python train.py --encoder_arch="vit" --model="image VQ-VAE" --dataset="reaction-diffusion patterns (Gray-Scott)" --train_examples=47500 --image_size=48 --crop_scale_min=0.8 --horizontal_flip=true --translate=0.06 --bottleneck="vq" --downsampling_factor=4 --encoder_norm="layernorm" --encoder_norm_position="pre" --encoder_activation="swiglu" --encoder_mlp_ratio=2.67 --encoder_head_dim=64 --encoder_fused_qkv=false --encoder_bias="all" --encoder_qk_norm=false --encoder_parallel_block=false --encoder_inner_norm=false --encoder_moe="top_k" --encoder_kv_group_size=2 --encoder_num_experts=4 --encoder_moe_every=2 --encoder_expert_mlp_ratio=1 --encoder_experts_per_token=2 --encoder_shared_expert=false --encoder_patch_size=[4, 4] --encoder_conv_stem=true --encoder_layers=14 --encoder_width=384 --encoder_positions="rope" --loss="mse" --latent_channels=4 --decoder_norm="batchnorm" --decoder_activation="leaky_relu" --decoder_widths=[32, 64, 64] --decoder_blocks_per_level=2 --decoder_block="plain" --decoder_attention=false --decoder_upsampling="nearest_conv" --codebook_size=512 --residual_init="zero_last" --optimizer="adamw" --lr=0.0015 --beta1=0.95 --beta2=0.95 --eps=1e-10 --grad_clip=5.0 --steps=3300 --batch_size=64 --epochs=4.4 --lr_schedule="cosine" --final_lr_fraction=0 --warmup_steps=160 --weight_decay=0.5
Rows from block 9 of the encoder of a small image VQ-VAE, named by matrix and row number. Rows with one number within an expert belong to one neuron, the router's apart. Each number is 128 + 32 x the weight over its row's rms, rounded and kept within 0 to 255. All counts start at 0. Numbers have three digits each.
Before each expert's rows are labels from the 100 images, of 14976, where the router gives the expert most weight on average: "top examples" is what is common among them. Only what is clearly more common there than usual is listed. The data: reaction-diffusion patterns (Gray-Scott). In brackets: how many of the 100, against the usual share in percent.
# router: router (encoder.blocks.9.mlp.router.weight, 4x384), inputs 192-287
# gate: expert gate (encoder.blocks.9.mlp.gate, 4x384x384), inputs 192-287
# up: expert up (encoder.blocks.9.mlp.up, 4x384x384), inputs 192-287
# down: expert down (encoder.blocks.9.mlp.down, 4x384x384, transposed), outputs 192-287

# expert 3
top examples: vivid (89 vs 14.4)
router.3:148098169096084154085129111147142117101127127128127112087155108133075089155168135130149169136142103101077101157116122153134092175124122162125172155131082161085232082129121132153132111167110154120169101120128116143165097178090105127117126083147151133184115150067187157123136113175127145091
gate.0:157155100165159148144137161172153098128141078111073110127158081132219083132144146137128124144082118151140110140185116103139099149155111107128148144136124095137175090100101118168140080094098107110120131139107109091141000095141100206141168127153156140130139136133131145117175163128154099104
up.0:126101120154155089099115102128142170135086144157098150139129218155059136150167135131133118127132139109137141110041106145102124138122098135119137080116140124144057178079151136080166127126145072138124078169116185118135141164110132067145100134110134162096131162150110086148103099166177177090
down.0:162168145145110106101135132199181124148107079105109155087129179108116141138106143166145132168091139129180141109105128151113118160152147132109138139143119117143102123072113146144102089128082062135089125135115193113144093079156131143132168142147186100110121126125076141161162135197166180141
gate.1:096122167125111117087142218075142158127214110009135092138136164130156131164133119124142156124125123141139099135130097149129143148056152130157141098106187116125157078236130137131140134128118110122131167150104165124124131137141112139128235125147150125062131115145123151178087171152023162111
up.1:134132117116101161136131016136181118134149115136071149110144196109118146117149127092097137118117115118139088142161141114104134109157107127183106165117141143137022161108127113132095133147151142117142150126149140163098146161125119188121171107114102178114084114115153080074128140100148066119
down.1:114128069071121091134149129089150114151175109077116091118119104143216163137101126173169142123123148098131109140151134118123121124149121057119146091144175097140141093126122125158193164136081180091151130139140164169090091102147124174152135177113115108091143177088135096100108118255072144180
gate.2:123146120141112143134141117134107096129119166127123116150157121137120123138136115123207128134065000133141130121152115110059045153140124127148138131136206116126152132121105127127133133113110119116129120255127130123126130118133143132131116132188119123111161134144125119144143114142132111143
up.2:128131126097197175105113133129124111112203098173159134143125117127173123100157129105145124120100157192086099124016130135156190124107150137094110086163116133128058133167102139176162164132022163177107172107120120093112146127163096127085104139175161126169156117125122162152196136113074102151
down.2:154126141049126119124095142163141131132134158202167124118091115131152106148115097161119145136178111152126126134141133141083144069157127157097114039150168100136141147109113129136185152200113064120151131149186154113127115114175136119112085104148189114127137123161096119166122137119181078107
gate.3:122137140150167112092128255094161149139135134162119127148121229116107171092121135144119096130138116139136131157099138082133114129137099126148167158166136136144084210117131120110183096171149207126140142150143161076087189157108123050122028081139099086085149131145125029132144141103255159160
up.3:111119139139148089100103160255112136156100140160110123130139078142158134164104122149133148157126103124136151128165107161081162149114135158188102170158158125144127055153119143107136132077161021107169156133129113136130046135134111116129170124126155160219137170135122171125101111238082146106
down.3:104111203169070206139167085113140090107099144137082112137136125110089121132128171093176142111124149081102155124148115108119112126159108138167134064124129118107120137113124100080160119133080172143111125112161173117146209121168129141122133116168098106119164080151139112056122124134124093128

# expert 1
top examples: vivid (60 vs 14.4); warm (37 vs 14.2)
router.1:137121141113081132095119148156086126108115129118118094090118096119059145133115111038112133189130063142074067169142187098114088159161089135097142121150135222100132159111058088162094069149068137152176104202152098124141124143155179068110125149073146160142149143102119170160162094128119137132
gate.0:134100145065068115102105146114117101132059151170118100100128168112072135138116151118114140139125135142159117156255164147134174098128126095146108212164113128145130068046106091119074107122158151097146158148109118140130163174103116148120135181082135107199148141131129051092125147113012131142
up.0:158138093062145125117092130066120108117067167162147113122119147093111097101165135142090123110130144118113200110128149160123130126115108137179106141148076157125170134147121125128127130143167068124156106143119050108097183148114142127111130130110115133161134101096146107118124135155010232133
down.0:085127144137096157112161211113152155134084152146164155125090138115064113158121118144131100117117118131176104115114095090112135132127126092048201048140151170134093151137141148175131143158061147125120095146120095079170201111146113142116079076098121143073083185134134155170115132086152190107
gate.1:181161142161194131132134105160128133106212117126094165162153113147240099142116111155150181108063148135165067138188059136126101153106138100165164172065156115123145078145147131109077134111093084171104133107154171086116147120138065129108173117131132104133111113142126134169134132126158087137
up.1:176130117172065182173176077179104104132193115094114129176137095130153113143124117132183169122092119186109097115104093098094126133104163125164172118136164121136123069161154126112132141097153131141120141144122125161106088102155123159130167171137132123019116118131104118161140098175095080098
down.1:187149132152128194127125189119117124140083176169119139126147100105113102106114135149156120110101094114119148161181102141134159144118147065084138077121120124127184080089166139125129124152184157163106127156124005143171075136117101150140053081134078111108107089119116167145112140135146143109
gate.2:120123092108138099149076158178168113154126113159117134118142115113240089131161138151118126123108118149132129110000142151119128101093124111157133162152139111143057137103141118106163122110135008136093164142125180069150195087140118056177242137119109126159140120142103069111118118192137181114
up.2:067121110125118171090141175141069147099166084203096134086133130139112131137123156147126093112165132131111094144160098097129156135138116111105136040111119124144151154095138125122129113117129124144139104137145204148103170142144147084135030115112142137186147146173152178110140131057255087104
down.2:073146081112161148088130115064162127105090165124123129118153087124106115150156129163102147140166162124161214124098080140114167144136161100113127127139112151116132146084126111124147100075102143156115127127122169108169067131111098154102169121072088072088125160135160057120120130110224130152
gate.3:136145128129117122136144133126097103133114158127115141145159132156121124146147090140205117119039000115148119105148091113063043144119128121147146123133206102129141107103109124121155124119117141094123127255121142133129109128138134148132111136180122125113160148138144123133148113133136124123
up.3:152111125154194188161123120121126089102135128097094147172094156139025100071124133141133156148103138168105151095087112154141195096105158131125129139160130108158170147207155115111053122150224145095144082137145091100137146128117104046146118122112110106124155126145105088136172080075063142057
down.3:077070106096126163143120132187144162078084133141189099105147114112072130135105101154128109189103146167160140140141121150154145102109143148129106145120080135128118121170123118069126156108195061088103142051137124123135129161106110150099122130097096170080122092149132102161104140128149157123

# expert 0
top examples: vivid (78 vs 14.4)
router.0:158114110146072170140160129175112100113129126182104129114064143097136141098098206078130139155152164082084147174137147111131083173132112116109159112155129143108134099108081143186060104150098140116183051155151125143119147153091172108110180118097095140091133106103117123149100155127142112160
gate.0:138153152147076104120107045134128181107154159146137155136144185168040127088126180141159081118120117133110155132152104154131115132136111112112079112149148110128086197116147125152129121138121139122125147139103215058119138084148146175113213132149118086145108133143113148106100152176115101155
up.0:105136136082208255094145023133102115143154144084165115133106127144119125099125149125092148129134145181124148118102131168150135110129154131173093171123151137134123103163152085135109112178137205111147119108172112148140072147167144175118035117106107113171124133144160155124130100124113128137
down.0:134157142084177089113149112125107129122174133196117131134089062107100170161122135132117133137155172098153101110095135180127147156141094163111122150118118153144117140159130108147102077173145143204124112132132095143125199168117121079142073123160150117142120111129073199192113135023000115102
gate.1:087153133130170185131133024133096153102093173247133107142150106115172128132173088122111166146123187105148170076117131159121110115120149059124147105149142140182111153174144113127099144134144173127136155103133096092116117081084151152095094108136113157182101132147159164102138127165040175150
up.1:194128144110160071167110158133128143118181163196093117136091034129091157107128090130152148130113141144099139152027148112168128101159149142142139101137138117132132194114114119149083144101112053102133141123142161166111006150143100098130136123114145105152142165130124160135141153069036102121
down.1:148135117124194214171146064055129101138195104124161134150124175103138108143119112127088119109191156183141184123151107138115092117144119103122100060158144153152122171083106137102174107092115115108111098165143059101122094131129108126134163122152123072183147118140149105120162100053125057154
gate.2:168145099142085085164068141078144140106124115152178127138137144130181139093118088117087099122110168139097140126112112155153157112114121146040145088118168129141078194059126142127154151077074105156130147154114166128119199121078126117123137124151162133103121153139143078091074154137166138128
up.2:146128117142149120093165174132170133125044180140111138075165148119060127126151125149148166148103122100134129105200161131132096132131111115185090148138100091109173097119165131103097136114115205131102156121132090149126082131130142176128167157148094160080126143135105154175118138092149114132
down.2:115134179182145108150124152189147085151119093171080151154097125169161146141097139124146081148099175119103137129040164209180126089113106152091102154137112134147110157111148161078113165103153125174135113125130206143147254118106165102103052133129121108087172173099127088117117105215134134182
gate.3:136125144103102152121154100060097100114159123067134135131147123156116147120120142110129144119125126104137109152184112163108142150113138156119158128114129107138214079151128121114140146133110082139130122130124082172124156160141105101108104142114135152021100152099156049145153142226154130150
up.3:167100113161103210141130093045116138138198094146196112122150114129119127109125132153113129110130121087121082151146121104099136121154147186128146090168146139109150100220110116147072120124055092175103119138139066154135149119162102165117147136152139131138118149101171192189098120166140125147
down.3:149151098105158159124111083150118134105103149091139117113176118141171162108145085148138152149151121177108136118168162132123169124156131149155157051136136128111130069108102108159131085105046171111173110136140099162148150103145086115067060198134084139123066170136148162091086110139099130179

# expert 2
top examples: cool (58 vs 14.3); vivid (39 vs 14.4)
router.2:135114111120080134082106154157156126120113128117117119071116123133100073088144084119148172107088096092109156197133135144109142142119106187131140086112125158094122115114106139159087146155073127143179122137148123114146167211081082115118071125145137133071115130095135169108153099132149148144
gate.0:141128144133157056091158066108112113144143113161125106132117134150204129172158128131114092143120103089128127100172113082070096155155107072091160148091129135134182143153114165091133104128075126143151099147141107113096171092136101151112193142117142093101180126145145145153133145105106119125
up.0:180098107141114139154115163107146113157124171154110109128111129126171176130089147111128126156112106109081136140108142104137134123126113142144083148118115164167108129101144120138109150134183152112131121135141145115119103176127153140111138078101125104161079129137119135128118110133095149140
down.0:120147135148144132124117166112119103094149139107103066051181133149146132165103153099144137144107177162117139136076107129121130134153172181191130080114096136129090142094148119088143113157153061123106168145152161122189135096169125137151000191114087147168182139131149105109149067057126112122
gate.1:095110167165144136191144140204156117125140159163096130137109167125178110133094104152168130126115104130114097140053120090132122144155097128172193118109142133126082170139137111151127114106105071062137166152129161142121077146129136133116149120139120145149078121130122086158160125182209129147
up.1:190097153110080127096130090080105137132132125110228150137144125140151117119128176137149125136128105113152170127110111142109136102156131221081111205137114099097112109065092130091195133145131169148135129114135107115111152121096093093137195132151147121053151134145142088174127137103183166199
down.1:074157136128123044119116152101166128153137166203154111102106153153101148142118159107167156157087140167129131147107111151127129133116104136144163075102120077119133121171158139152177137156116070170151126136126099130113183144123090167133127139125104181091160129127130148205148118104144141105
gate.2:117139128151114133122137137121106109120130181109119130128169104148129131144144110118204129145055000116154112112140114122049036146137129132143132122128189111124144124121113127131122124103118126112123119255100140132115133126138135127125142138169141132127151136129144104150162111142127140121
up.2:101118115113194147125126115157193142119166153221143145133148097146181125134155187114121161097130123120154155130103145118111163069105117131071105122150139126157109132118105121147100172133177150099105126112156065112104142160114111099139117111160135119108115121101126112087103169136213129152
down.2:127110079165140064102143135119105208143124149157154136104065096107187097109139083125136113098115185105125190126101133150167158155115132151107074162102127122082052136158179177132076093113131079149134139078182177086106201117115067052137040129094125113221123099170132152052126145091179118173
gate.3:092163168108090169108138118081138151144156184076125119162140139115043140133157144098113136140118100125120148110101131113118133182129114158174130119133112118142118127177091125166160116115200120107101118124132139159123147109125128132145171108149163171199124114140134105166105120090009164123
up.3:134133120111123173142100102208162122167065104142112123112110097160187152107104146125124147125152111093101124143168098149146169120127147106149155159163132125121099101092163096156127122124117105145100124119102100106124165119130108115128080107122122109155079085144097133067143108150229108114
down.3:141149070118061124171132087133115155155163109122086131157127080142129136101134136094174099153165145125149117102112120165105126089138146142191092112149128103107119076087120125134152182141101090107101179108101131192154100084163139218104233148158131100200127133130137152133165087193037071158